{"dataset": "short made-up English sentences, spoken by a formant synthesiser in many voices", "gain_aug_db": 6, "num_classes": 4, "activation": "mish", "depths": [18], "wave_strides": [5, 2, 2, 2, 2, 2], "widths": [320], "init": "lecun_normal", "lr": 0.0028, "precondition_frequency": 50, "one_sided": false, "lr_schedule": "cosine"}
Rows from block 14 of a small audio embedding model, named by matrix and row number. Each number is 128 + 24 x the weight over its row's rms, rounded and kept within 0 to 255. All counts start at 0. Numbers have three digits each. After the name is the row's rms in percent of the matrix's.
After each channel's rows are labels from the 100 clips, of 14976, where the channel reaches its highest value: "strongest on" is what is common among them. Only what is clearly more common there than usual is listed. The data: short made-up English sentences, spoken by a formant synthesiser in many voices.
# c30: last pointwise conv (model.blocks.14.c3.0.weight, 320x320x1), inputs 214-319

c30.315 092:129145095074089132142126117137164128088103119129122154137135146149143123150113156091143107128157123183123130106119127124123093134117189129161088124106143107127124101127138073082111144138136128155121115146137188150163130105130090149115082108108131134126160158119122127116126115172165103097140125115099146138065180094123
strongest on: intonation: falling

c30.221 094:073130134125139102135102136138119130121130108117105131103161121116127162149119109112097130157100161124191151146091087077159110100131113124148094154084136105113105135088081172139110096095134136138143094139140163169164098086101130141175139117108161132111165107119127130145123100169092106150093115101145149175133100102156
strongest on: intonation: flat; voice: high voice

c30.242 113:138141148091127129114131112123095146151156170136155129139130077118138160169102139130143092187129148141118109128166109120157147151154081113117144110116108102108116140160117129148109156126097112158173141120136173155115162101098100118094080112118121146119140136126151135135138106172130092124124138120101093146094129116104
strongest on: intonation: falling

c30.81 099:107106097159167099134115091146126128161127182145126121140162093117187133149178102140158140115155138146141080118164133093150114162086118085132141158111172104106130122166160148107106130148107086143189149134109099132118161160135165135109121117178161128159147114145100127127127144132140125108120114083122156167129127064116
strongest on: intonation: rising

c30.43 096:132132137106149119160107128111156087152106163137076135111158130136164123106133143133134128110154111136101130133142111114188136140112110128116121076118139095169050136105153095153156141143158158152112140127141146126141131128164145127148097114107124133162116129114147106124130155097123148158101131154093132119145088147149
strongest on: intonation: rising

c30.142 099:113079178145129126132095166129072108136118105125132101098147128135141102111118124096148134119117106071172177118100146124113077107191168147120120127076117093194116085114124114107157111126121140144113110128098149087137078095112098109143132124070094150093154143133132106107129139098121106131135130116129139187153096116162
strongest on: intonation: falling; sentence kind: question; "where"

c30.246 094:101153140110140138137128144138149089109142159153123146117124129139096099157132141153101104101111105174119128127105114087205075138101165108157143166118155161121097133110134101137080159095126106097167153141160129149138144107138135119107153158141118124123145154136131147098152152137127106147149122134067170144118080134173
strongest on: intonation: falling

c30.171 088:141156145145107129124119127169114111148092124140112102115141121131173145131101152082121130130157123094133130116170106141146124149132097091108119094110111129107140097105119168123122125105133131156188194158201143118065120127159149114098121110115220103103177146167091115159154103101141132068138149143127130179150140159130
strongest on: intonation: rising

c30.112 094:147099134089101161103150106121144161088147137106126125135096195124144114100115177102059169154138135087130113149094114128137137154110116174121143108111092125142160173133139142168087115161170146126126130164118075143091141087136121091182122134137133129108140107120132141136141199104127111075129118168067120160126141114127
strongest on: intonation: flat

c30.82 104:105131120142160140129113137156160118103116117119112141134133130083134126100137134148086119136101106135073115158089109150093138132136111146075106147137123122105139156105113140131109133147112155163145143135078101204126113130139087125106105179130101111119106120138136093098097121113132127075171104130104116072137137150144
strongest on: intonation: flat

c30.17 092:075132121110127157073166123118178173138141144133121149129105134150143164139135172099090163125133107131074178114160105157150145136153102091115095109089098106141115114134107105120123116074122135113099131154118104126126116120110150137092118105125145135156073169092086133156115138143088139106142164105126116169118124115128
strongest on: number of words: 4; intonation: rise then fall

c30.195 111:122110109117136138103109156133136120116150094129130134148137151114119147123146132173120112146090109096155109135143151127111117152141128167133125082150115112144120129121104152164079115147138115131109109093114099142086113130136148078177172105135096106087121103148171153156141137147133155167137159132123130145142144105140
strongest on: intonation: rising

c30.29 098:110073137162141158178131124117127170134104118135131108156167172113165124134160121121098155151093101133119110164132130113105148174112131154135120116148158163089102128122106081083093127139108129120194166086123099168124125145128112103120098191140120146131108102116148172105151106158152176109129110137141173159105136089126
strongest on: intonation: rising; number of words: 4

c30.90 108:165118075133130112125120143140105157131066106146120133150134162068085162134110138114140110103156131211121138152184154130118093136119159114135120086109095133114129119152161146130133113125148127105083108131164158128165081123138128095140125116167113180090140088120092100143102087122145137118107078117094122078122140113166
strongest on: intonation: rising

c30.223 104:120151149131130135093109146166114131097151056115146162097080120129110090132141098110143122163134116129196124113114081099117171166102155097112091100155090136133187112174110155129137167127118156097130070112117131137113080135122126118094128122093105102135141122088112099081146114125117184138124174126124129107158103144124
strongest on: intonation: flat

c30.257 101:166119132177120152120141147101171118095077155151144127168128107129095135176121183136089123091156117102091097137187139145101093156135161159113085178130111119111119126132105102113074138118125125131127053091078128107145134110166120118133145138135146137119127087115138115126130176118152121118134138134153122082109117154173
strongest on: intonation: rise then fall

c30.319 095:110163149105124103169103157155141136110066129148115134139104192128112087156099122152102084138126131177121148134117137109103104147108075100161187141126162123112122108086117109118135122107103131100102095138154148171121075092105104096108093106167142110157147112106120094097127120122121125108135140141122101112081149145137
strongest on: intonation: falling

c30.164 119:103164155126135149143093119121176125109112147089140133105116131157166195130134115125157136099123165127124148141082106097125090128085125164118144123151163069136160152117141104114115135150151158082176146125150084102100118091114146089138133133141157103073154133132088152133144111088117112152112113158127124110109159122108
strongest on: intonation: rising

c30.47 096:149132128122088162109117125124154148149135074143145125134113134136110139135176113084152115116086090142128159091159099106138156171158124089118160166111104127177134128118103109164153089083174133127139100135151070171195162145139106136143126104105119149145100104123132167122178094146134143131141133114115123137127127119117
strongest on: intonation: rising; number of words: 3

c30.91 089:076104105136130133121103143136108186120178114116090167136119169141125146113105180138128135125101162098138068126190126123126173151144114101167126125121106126099115100079153159122118104113110116143111133125185155088109149123128155103164123144080108125144087061144115158157116134126079131099145152122106148130097097126130
strongest on: intonation: flat; voice: low voice

c30.270 097:153128084115112171143129099106185105107145143137103149140105132168107151155098137131149097099117112090141148085126069089166123134088146117121124118161167121114174149119124161153155123174185147120135110154161114124089154140104143143137077131079157088123130144135129118111106144093115116146168147105086163122116086131097
strongest on: intonation: rising

c30.128 096:131128121104120147135144137105152109169096123168088139137149096144122175150182122156111127122130140175088158106126074101093090119143135101124116119141139125118103149103162116086144117094180129130111192114137135159074130142136192147147126138120164181112150124134122114143149123093113098093093141113168120107128116132101
strongest on: sentence kind: question; intonation: rising; intonation: rise then fall; "where"

c30.207 127:114093113152145126118103118133117137135125131116132124106097121144159139154116114151110102133122158107220135148128134092144154150075144113125142100132123161130159165187151124135128147115160107143159190176120128150136114137106117120073136164111160114127113089148120111138094142139105126122140149110157123159141140128100
strongest on: intonation: rising; number of words: 4; voice: high voice

c30.181 097:108129160160129137136116133079144135088115128131094091116153155117121164099099135119114158167123149108093162128118157151111135179123102123110166151166115112143135121102109120123098086122147118145103147162067155097129119148151109119125157122134120124130133101080164146123116197107122104100174126137113138141087085119117
strongest on: intonation: rise then fall

c30.252 095:142126142123099116098131171089129158154131090098132119140120148114142149122128139183147131109123146150124118115110147096148141106129155170054132083179133145165181121125115134132135113137130177115117171112168127153138139108113126174107108109114153103118110143162129141127119083139121143125110117196077125148090144159131
strongest on: intonation: rising

c30.129 096:149113113140137160119144138127136124132125154112128126104129131115113170153157072115115106111143166129153110079083153101196133145102133124178136078119113136155083086119118092107144166157110119192107159104074125175090125139143110078125134147137116111186112101137150148127146091167130151117110117107128095129150164122140
strongest on: intonation: rising

c30.303 109:137147112106110145151101104109135147155110130160157142135155156125111166097207112101205138074141121142154126167113126134127111083131154089089131102146107113155089134078157095157102117098148147090072146154154122089136121100127108150122149129100153107111109164116138138157131136091167131161125113130098113132137161141117
strongest on: intonation: rising

c30.251 108:098108092118141095125124090082129119151132107138136112131126086153114129135124090198125067131082109110123126070155149156102132146101148159116140135134127185140116145100141103082076140112129131129127170100173108096147109143118112138098142113154139130146109119115150126109114121116121152112100129118133177110132160109116
strongest on: intonation: falling

c30.168 106:091105085155160100124119096095133111135134125101124099143084142128143118106171129173094106129146131124112078114116124165188106102106136147132138133151130131130146112141088175149123100081157121116134140134137098104107143108127113160115152177096114178105174109172177131143105110100090129096145144109129118105153127122102
strongest on: intonation: flat

c30.134 097:193113153110142076080178098120117153133123108124144143137129150115118121138143164132206113096156128135147121167145122119121102142125139111098110150124131114083137130117107112090118173134157110150096120133195103117168117084174120176137148127129187094137103112110067141142093134125138135155113126168120126177135158135134
strongest on: intonation: rise then fall

c30.284 101:160144158137146109113125098128150121110136136125128152093127141113111140166156150125131150131118142148126146254119089129165166119139141148115153156134140122124089115083129140165123146131120130137144059154133121150101128114128128111109121125135145103095108126128115172128131144156120173108200144148128101162108175199153
strongest on: intonation: falling

c30.94 099:123108165099139144141149149106192105087151134127125119156116143107139118124113082144136127157150131142130107113119152129167136098169122137113112158072128102137171138114132139160121146126113064145106177153121147168143121126127093106127140119133110109118107078146174121143104114114114146176134083099144127192086130152090
strongest on: intonation: falling

c30.216 082:051120119189136141095150131137147166114139113112123136136120161110114130120109136135140130178172102129185108083152116132129168134101137111133122100123167133162141176201114126140138087129157124153105092091180129089105122123102118118170109116120139115114140139144140104141134082120128151153137115153120118144088138164136
strongest on: intonation: flat; voice: low voice

c30.120 102:131116085118061135146139167095101112150157149114171124118095104125112085123165127121160135147114126099158134171138123163180146168087106093139160115108138134110132127101138143156112189132173098104152071141103103117105157087089137130169103124093110116114096160128152124132074136165129162175131135103091109182138117155108
strongest on: intonation: rising

c30.40 102:110127120122149113123151121138136150181090107141169156162101095140133107123121178142190080159123097131124137130123161138104142106129121112099126142134094109122091108129139155146102125117136149122147167128132121111136137151127175108181147080153133105121083121132163111156157149129162142163117136139139109111148106151108
strongest on: intonation: rising

c30.111 099:104096116140158112111155082127139128129132122107140146125101112103134146163136099110089114129104099137109117189092135103127106144143105170114117097139158134114137156136096133148125160125120157120135139123112132139161125094154102142119107130196128110112149128120106095126120083149138151097144086157121133084144168138119
strongest on: intonation: flat; number of words: 4

c30.205 094:131115122092137162137164119129108148156143137069143184148131146124085140138101125151116168100122144137158141077082121137110158093123126104125051120113087101106127134147135115087137156144111105114166127090167161118166151108137123155107131099147136167120122150129155098055141175126143097148099128131095162112118132137092
strongest on: intonation: falling

c30.150 117:106120145091121130147134107116151159100092169119113099150090113150108139095121132139114138140151174115131148083169157137138123117094152109122157117114140128109135167133166128113114128160128100146107109158173138127125141074135145133118109154095138107105082111122112130181115091148177122104157084153123126138126117113101
strongest on: intonation: rising

c30.102 090:110085081153160142109146106120148144082139133139146133156105158102135131103140159159072108146117109134105113163106144102154111139095146164174088131132139176107095095159133148127118142156149144142125154112070122151120131157125136139133129110088113117144149161168134147126151168117151136106146144140143105153123158097123
strongest on: intonation: rising

c30.61 085:098086097101135143123118147132168170112155155136125121167119139091115114114147129120098120162112119147126114141158144122169122130126160130171130160100112146115107156127123183096170125169188125080087120126128120116114094111132105103097147083142105159088133138135157102131162123157160123087109135075148150139147103108103
strongest on: intonation: rise then fall; /w/; sentence kind: question; "where"

c30.83 084:160131143134114154065105170156153110137155135149144090137113152091155110147149167147115115126119091122157127129183118131126099166117172146127171085112093114152125187117141132138146140174105119123115111156145157163177149126122132112127076137126141149111110093135179179111139114108101120106158144161092123102116165099095
strongest on: number of words: 4; intonation: rise then fall; "where"; "was"

c30.133 087:152139106123127086112137123132187101133122117165138137175101146165142116152153123098121093166149171116138139147163144111182118142118154118144156110113140138134132148141114119164121126111133123149133098104109145109124122179074102113097162134115115141150124125119123108139121116069145091155164106111107152199124150159120
strongest on: intonation: falling

c30.215 108:119101118134143151094135109119158174147125150147097149151142132118120139106091164130125108159144097131100158120064153138137134137148099135128107124178119086138144175163100213127151133130137102119119094143133150117121106155137179125093129106063140172144112107151106134140128137098121130140120139123071154111121107117130
strongest on: intonation: flat; number of words: 4

c30.260 096:126102124123156138152090097128182133070133132147137176113135147121143099088147170150121119144100142082134093127123110151164097071139102152153100100119094114177127137125121159127133111117084107126077101118141132127145131134075117108136122126176126112110124107139171133146128116131141106117109111168132138161137100122092
strongest on: intonation: flat

c30.201 103:107101097109129145162075137106133126158131130106104136122148140126168144159171162113079193103104105131129138135116134114139163167108094158119123125116105161123114115126146122107160127140118101156138138117133099144120126096086106129127140138151096080107125087138156130106149132136127157126163206119141072161170176137107
strongest on: intonation: rising

c30.110 092:126140152131119106132090164165115166134111127142111170142127130130142112101112115158108099156130145107124136167127207100135140142126154120172145128122142159133113111093086136168129137120120116144118133159156144138064117080087135163168164158124125178130165121094103133113116124175072158138090135118138141176141106202125
strongest on: intonation: falling

c30.179 113:104132134133127146161108115147118093162098130121174105136123141149107104139138119111136115117097123079172119124136163118113092150143140131069130123170129183082109102186136142140109128132121094225142158117130085150135137145112088122131121114115107082128144097124131149157141111137109119109119153104138136105146106096106
strongest on: intonation: rising

c30.118 102:087108115107166103115096117120159091136109090166163152110133134145172150091109135114131089175126122103127125138115114128162141126105186145110118136106082133145081163084118107147117162141102133107078104125117084107153093121102095135148151160141129109164117131138101116135110118112138117134106076148120107101173125148171
strongest on: intonation: falling

c30.31 098:121106123120123138110093122148148123115102142109109140143150148168131094122120160082136122154127120158161091146139086158104170156102135136139119121099151162121133124120133104123107091125160120133121125140118171163091138105068144101135128144131139106140152131150110106125139174134087112124099160151131162126143122115133
strongest on: intonation: flat; voice: low voice

c30.72 100:171106114133132167155133124133087126124136139126143109153099124178129141113139131092105119123124124069168118187181091139089140117161105102133107134127141163160164123161098129103096151137101098162120134105130124163116131118180099110155153093094141114138130131131101138143155121133152151134106131116081117130121119101119
strongest on: voice: high voice; intonation: rise then fall

c30.98 104:112109084110166090125135138123099143129158102156126124096136124141148123135135099130141143119088114105125128148103107158137146131105103157111192174111110104159131102114131127132104107095066161111107102096141102135129140087149157101146137148109179155122095171135116124123116146136111168140091098117142132146135130146072
strongest on: intonation: rising

c30.44 115:115146109153126148140111091104136181124093109158138108136120071145176132147141118101120141165131148144106179144155132150110108116092155111133129167138134102104101146112161148191151151148110135106173126149182143115097151119138109128114123154103120118122152136087119104132127139118128085136108114115094105093169162168103
strongest on: number of words: 4; intonation: falling

c30.206 105:100126109139134124098112105113184108141124127123156169144111128087129143113124136095116150113150127060136133115128180161164135090110098155124135126150126173101146145107118176098094137087124089110128142132133147146120108131142119116140083145028125111168089140121104128135121114117117126147090148108133175103096144112088
strongest on: intonation: falling; "where"

c30.140 103:109104184111106177150131146125104109117114104167147140161159106127074165117063131075139118140125149097163189164076188088134177113116161149106117151139136095153143129097107090146120144186120160109118131116137151082144184117108155088093138128103097120119129144120143124140117164108146110128142123162132107138158115130129
strongest on: intonation: falling; sentence kind: request

c30.186 094:074107134109132153129126162139116172147179100117131123116150114131144107109129138111083159120127100130129164119123114126099160135101143135104103113112126110166135090111156123122108087178121102125149123161136194110144097135153145140089183132100125159136136115102153154107157135190114152057128124154101118144123119067119
strongest on: intonation: falling

c30.20 096:096078111103130139157115134105158119162134162119130126031129125132136092117163097135157119120136077149129095132094112174138102170103127123086122121144124085123122142125127143089142121102108162124148166117173080136107114154062110131134101107153134148099116146167140144131137082117149141135138169127161136142086096119059
strongest on: intonation: rise then fall; "where"; "is"

c30.213 094:153105117133161147138140144169115140107103107104147142107117136111129095145111117137156126113102114141174103176177147152071157162148138108148125101120107114148152148110109138116119166130105149153118124143088135141126114097122099111127110100126111154118109136115125176115129148120127111119145125107113133169123102144144
strongest on: intonation: falling

c30.86 098:116136111125138087103164135168122132158097127175129131111125116119128131211140142147116185145101138143093109062132096157136171112104090137147177124098139130151089105117108155159120129107146172124147160155131111131158137133115149161125078135124133162132129152097118183135091127117095091122123152117096121152122117162115
strongest on: intonation: falling

c30.166 114:153135136170184114131148092165116127128116098132149160089128134136147155117142123149103152138146113130074140120120090160095101143122119121141139101103163128114125129187143111131079159119125144092119135143164081106137095123122129109105106115113129085118110141120141122094172130160196153102156139163117115185183155118139
strongest on: intonation: rising

c30.33 112:087142141141222103127152122149092142143134147093142150175126173155152137134158100134153142115138137119116157140094117133048108148147133121139125114156094130156109129103141138134123100082141146123131122099126127103136135098104128143138177110093133150119120149122102085132110151108178128116132132128120115089166148150146
strongest on: intonation: rising

c30.275 096:100140072147127131122092172136106117115130104149183105156081149124141118123072104123112120149125088173123114149084109123119129150126153147108098091107132098112149145149131125134135121168083121100153139081097093152205137108122115116085074101107122097105108162148136099129135123112136154131101134098160101107135137134134
strongest on: intonation: flat

c30.151 100:112104122093115111152075121114119113117152071147156114123112106129086123180103101131069086114110107091203121126124099163128142117106120127112138096123159129115124140127109114094122096112140118090104139101156116124131148110140145157102139126100140189159126131148169071119124128157117116106111144131148144132149150144113
strongest on: intonation: flat; mains hum

c30.258 092:138115094117136088125148120086126099122115114158127130147106128129119138093129121157090168112134147147151134127121115103123111092121119151136154102153160145090141146112138123173075138129108141104161132085124170141132103154101109132101105193082147119168167189104146122120110141166104097159173148109138120131167143130120
strongest on: intonation: falling

c30.318 090:115117145082114136125133117112163135149112128174166088122143128107169121132122115098113139125148111076127085126173165144101136135160157147163166151113117118089134111119099096139104064115144166112110116161094088138109112139128117125129085143122130128128101176101099178151094139087106128113128156141139175099143125107066
strongest on: number of words: 4; voice: high voice; intonation: rise then fall; intonation: falling

c30.214 100:126155130110134108115120121132156142123117128134120119144135117075147111186148120092113175163176145112119163136107117113112076114114118194123167120105124136077108097128122136150161150097090061122064165145140114086099150139102125133163158177157093115118106141152110123106135091085147087143126088131112123161066135181098
strongest on: intonation: falling

c30.97 097:061092138132108145116108127119089124078112130120132096112108123138096151120159138076134150081145162096108133082139149115123119159149157105090168167128135162102130092163162135112102165128146151147121121094119103141104083131140113089163149162148121071112136136130123139162119120112138141146075135128148152104175119127111
strongest on: intonation: falling

c30.272 114:131071078160150114125117106142101100112119122146143139099178134108146155118153173086128136135169154105103128118165093133098157151082119147170126143120110099147179133101138096098117135190179083124178116089142098133155105098119133176090162141113100085149115150122147129128094101135175106101094122124099147132128168133100
strongest on: intonation: rising

c30.234 097:090087117110118110112118131095133162127109101076080129094142117148146151165127152162098158166135128120108106107124184116115140097136131172117144145180106157125140136159116110120160143119086133164139122123098151135110178149140116161106134148164176137088168096108130134128112149130162089095166132180160081136141108141137
strongest on: intonation: rise then fall

c30.117 110:135123111108114119143113130106110124130136147174138127143097099122108081125139147114111182149122115121135102142143143181129101146142128134118153108145101126097104119162134133125132159178156097115135179083128147107152148135128116132135159105103109135150072120130132091117117146105124112088102127159112123122146119113096
strongest on: number of words: 4; intonation: falling; intonation: rise then fall

c30.200 096:144121128130122069120094169105082112117137104142125065145103078196128113154146124123132066138120119107146104145086132173092129132096105069128110106131128153177127092082110099133134102135138138110120136085110141162164120122114119142151145104130097119145156071118200108163149124120109126132118167143146128147185118131157
strongest on: intonation: flat

c30.11 090:130112101120139145118100157157081109105124165135123134153093174128133146117147141109082079145080119120093139096110116142107126173122131131126107134120083165112093090232065128139093134164078131142127169111132118146129124127120093090068106105086120118139125106163118120122158135157150142143136147118123127143179145101122
strongest on: intonation: rising; number of words: 4

c30.46 109:152117074078134126112119112204126137105129177151117159149127138143132142119169137083113071150119142113135146114144144097143157174097127088122147152081114181095160136143144115115111168155101082125127098135133122111131125166137125114046129127152140070126176112125085095133097099135127104107107128106137107141177124085121
strongest on: intonation: rising

c30.25 085:107115115125108187129069120110112150134107123129129142106126114101128150093112148118138156128111126135134140107095142126109164152164112120167115144112117156163128127101123058119081124111115124139144177141110128155118144115161124111134115124131141132130107130120121182122113157153174060081111098112161139152098196141126
strongest on: number of words: 4; intonation: rise then fall

c30.183 101:133126139141090126096148158119142136137137124119104137103100099149169146111075111100128125135128121142133117097153151108078134148166142123160129132125120127138117084177137115095117125132127096136169119118139169144107125142134159125149122105104119139147159150169124106156172130127121098125100120087118167060155174100149
strongest on: intonation: flat; voice: low voice

c30.26 094:111137153119105124112124122120164147099108108092099143081147127132119092158124099077122191126091140127123121165110114130112090141131154158112117115117162097135137142171081123166086101147143111133132128149140152117166177113146103127093090136133148115136152140146141110116140158124181114166112078135177119156104121105109
strongest on: intonation: falling; "where"

c30.104 104:137184111103128093097133127116125118149150120123107130093124098113130126127122145091118178135117137161102145135096120078197099098108103143129180117095113149084085140138112159126117104103121114167149157131140169106121128151124132124126133148171093127146114161104107085102098140139070088092137184087060124147130065175102
strongest on: intonation: falling

c30.22 093:136129092151136088143101155158122107119133121117153113121111154122159172086116094085118117094177084152116080165095094112127102096122151154123134098110109078105119108174181142110137156147124149076102111115123127137162102128161153138155105128119116118151133197116149136111097125117142204152123115118141124101138104090129
strongest on: number of words: 4; intonation: rise then fall

c30.219 099:131139129055111136160100107137133133100118098094136111147147127130136159156122118113117175132131173175086126163136113121131158124133142145147099092132090096085120125129133135133104134121108116133145153121118162093105176108105126090125132190152107112126100099131109097134156084102131092113110135140079097117138146127088
strongest on: intonation: falling

c30.145 090:095130145139151143136135129095107150145128132123097154140107140123122154137117105102122159123141148129103135152127118105081102161154137160185098120121103125130140114108117106122114093152118112123125148152141102118095142085103130109116098162094084105126145156131125106131079159166129153106162112162130140120120064154146
strongest on: intonation: falling; sentence kind: request